python train.py --spec_augment=true --mlp_ratio=2 --qk_norm=false --optimizer="ademamix" --eps=1e-08 --alpha=2 --max_steps=10200 --warmup_steps=200
Rows from block 2, named by matrix and row number. Each number is 128 + 24 x the weight over its row's rms, rounded and kept within 0 to 255. All counts start at 0. After the name is the row's rms in percent of the matrix's.
# pw1: conv module expand (GLU, value and gate stacked) (model.blocks.2.conv.pw1.weight, 256x128), inputs 0-63
pw1.66 097 [116 186 143 200 152 138 149 105 176 144 119 130 110 152 109 152 102 103 163 107 124  89 156  92 139  92 112 112 154 120 124 141 125 137 133 137 119 113 166 126 126 162  64 147 141 139 118 162 153 116 128  97 120 131 114 116 131 136 148 133 123 111 141 119]
pw1.67 110 [136 127 158 103 133 125 130  98  97 134 138 123  86 114 119  88 166 136 101 150 116 137 146 140 124 136 126 145 104  87 123 133 115 133 104 150 139 107 112 157 112  77 118 149 115 142 137 119 101 100 136  99 126  96 127 131  78 118 184  96 126  94 156 122]
pw1.68 094 [ 87  78 126 131 143 157 140 124 182 144 134 113 111 117 170 140 146 125 139 131 126 121 139 103 113 131 113 126 113 116 145 139 142 178 161 108 148 130  68 117  87 123 178 139 120 143 128 120 111 125 123 165 123 142  86 110 141 116 158 138 126 162 123 136]
pw1.69 097 [110 141 144 157 140 146 143 136 109 125 156  92 138 132 122  95 121 105 131 126  92 130 117 101 144 108 128  99 127 101 133 129 109 190  87 150 196  97 111 130 125 142 120 139 147 114 104 152 150 128 186 163 115  91 125 111  92  74 123 135 122 145 110  88]
pw1.70 098 [ 97 184  75 170 125 169 131 133 140 142 102  92 103 132 115 105 155  99 118 144 113 126 148 162 103 107 101 101 134 142  94 137  95 126 119 146 152 124 127 138 148 130 104 114 131 162 113 123 109 139 114 121 112 126 110 135 183  60 162 143 135 110 126 133]
pw1.71 096 [140 143 122 141 139 168 119 112 118 121 136 158 112 111 131 150 108 118 100  99 109 138 101  76 132 125 128 125 113  79 124 114 141 152  88 131 130 119 144 144 106  92 110 142 124 113 128 126 138  96 144 106 140 116 131 125 122 124 182  84 158 100 146  83]
pw1.72 091 [164 144 154 140 149 156 116  98 179 127 173 109 104 128 123  93 122 151 106 116 104 149 121 132 131 135  94 120 138 145 141 130 122 150 102 133 133  94  53 176 167 124 108 115 185 124  93 138 144  93  98 166 169 116 140 115 118  82 112 161 119 142 104 103]
pw1.73 093 [122 101 120  81 138 134 117 105 124 130 130 109 142 124 121 110 126  78 131 123 152 107 131  76 138 159 174 105 144  92 155 165 113 139 100 110 162 153 166  97 117 137 103 181  98 135 155 136 126  98 159 121 125 127  96 126 173 123 104 137 112  89 112 127]
pw1.74 098 [119 107 153 179 127 137 137 140 140 145 139 118 111 167 137 133  95 106 104  93 130 148  87 130 116 126 109 126  72 119 106  91 142 137 136 155 145 141 141 147 114 112 117 113 122 146 117  44 145 106 143 112 135 156 121 138 111 114 150 120 138 147 145 122]
pw1.75 098 [ 81  88 115 137 160 168 130  91 150  94 155 116 116 145 141 140 164 115 122 133 123  90 105 120  85 115 150 100 160  67 134 163 159 152 128 154 153 120 132 108 119 150 108 127  90 150 132 125 140  60 150 128 137 134 108 129 141 153 169 117 130 104 167 144]
pw1.76 096 [122 181 112 153 150 129 149  95 155 111 127 120 110 116 105 129 127 136 142  95 137 113 120  97 152 122 112 140  93 103 138 103 126 134 110 135 138 103 169 158 108 138  66 109 107 155 136 130 144 160 101  78 113 140  85 111 150 130 112 103 152 124 153 137]
pw1.77 105 [141 127 115  94 121 145 141 132 157 135 143  66 158 122 128  88 118 137  93 127 121 167 133 137 119  96 125 139 158 127 105 129 139 128 128 111  98 132 132 148 199 147 107  82  95 126 118 123 125 146 124 117 121 119 139 142 127 138 127  90 151 113  89 141]
pw1.78 106 [ 83  92 109 105 157 162 113 130 162 181 133 138 103 128 101 123 125 123 136 144 162  99 178 135 121 125 125 140 129 135 121 113  80 138  80 154 164 113 120 123 145 132 133 138 136 116 103 150  98 136 101 135 127 116 109 146 131  96 110 163 117 120 138 119]
pw1.79 097 [ 85 128  76 161 143 124 137 107 109 186 137 112 144 166 133 146 143 139 119 122 132 128 143 155  93 142 128  99 141  75 114 105 161 140 134 119 122  90 140 114 124 147 163 151 110 172 130 115 104 132 156 142 179  91 130 121 110 155 176 119 143 147  93 139]
pw1.80 100 [128 144 136 155 126 102 135 117 119  79 130 126  88 127 119 116 138 161 126 103  97 152  84 114 128 132 172 174 130 138 137 125 130 133 150 180 113 149 138 120  94 132 162 131 148 120 164 118 149 114 140 100 178  89 147 136 113 150 135  91 130  99 139 114]
pw1.81 103 [118 134 133  92 159 129 137 145 188 115 164 138 101 105 153  98 180  91 156 137 180 161 146 108 138 122 121 126 147 170 122 111  82 125 132 107 161 131  84 137  98 122 148 110 135 133  99 132  94 150 124 174 142 165 114 109 135  97 127 135 143 166 117 142]
pw1.82 107 [134 124 126 119 145 138 161 141 141 104 120 176 122  57 123 126 182 114 162 117 128 132 150 133 116 122 136 212 159 142 135 145 124 100 164 128 125 107 121 165 110 126 124 119 151  95 124 145 127 176 114 129 112 126  82 118 132 114  97 107 114 137 142 137]
pw1.83 096 [ 96  94 104  95 138 139 136  84 148 145 136 134 135 143 138 162 130 103 153 111 168 122 155 119 111 161 176 130 178 108 139 133 113 142 111  86  75 109 138 124 113  90 147 150 103 145 142 157 131 124 127 149 143 133  91 103 120 183 127 130 146 116 153 139]
pw1.84 098 [115 120 149 136 134 170 112  88 143 145 154 144 102 141 123 144 105 116  94 128 152 133 146  90 123  74 139 120 120  93 142 130 125 157  92 113 195 113  89 141 140 138 136  98 122 112 131 103 128  87 148 157 128 118 135 101  90  99 159 115 114 144 162 125]
pw1.85 100 [119 143 166 158 127 127 124 140 156 111 143 145 128 141 141 155 101 130  79 152  81  58 120 101 117 146 123 153 132  96  92 143 141 141 126 153 125 122 155 123  85 126 132 100 123 111 130 169 127 102 122 165 198  85 103 104  79 144 135 103 189 178 139 112]
pw1.86 104 [107 114  90 127 168 175 116 113 139 134 127 110 114 121 149  95 147 147 135 163 121 133 131 126 119 110 132  79 109 128 125 138 113 156 131  87  99 165 108  93 137 161 159 112  87 143 139 134  96 163  85 160 139 131 115 120 161 125 124 146 121  99 152 173]
pw1.87 097 [130 146 142 135 123  81 128 131 128 123 128  94 140 135 139 109 111  75 149  80 112 127  74 119 171 137 109 117 126 135 119 150 109 137 105 158 145 123 115 149 141  99 114 127 134 109 116 115 178 108 126  88 104 154 121 150 130 149 110 131 141 140 127  95]
pw1.88 100 [ 91 108 136 127 162 134 158 162 154 134 117 117 109  79 145 145 147 124 118 152 157 131 184 147 110 129 137 156 116 169 132 127 129 104 153 130 118 120  85 135 153 127 119 112 148 128 115 160 131 184 110 134 147 162 106 142 139 108 110 104 160 153 121 125]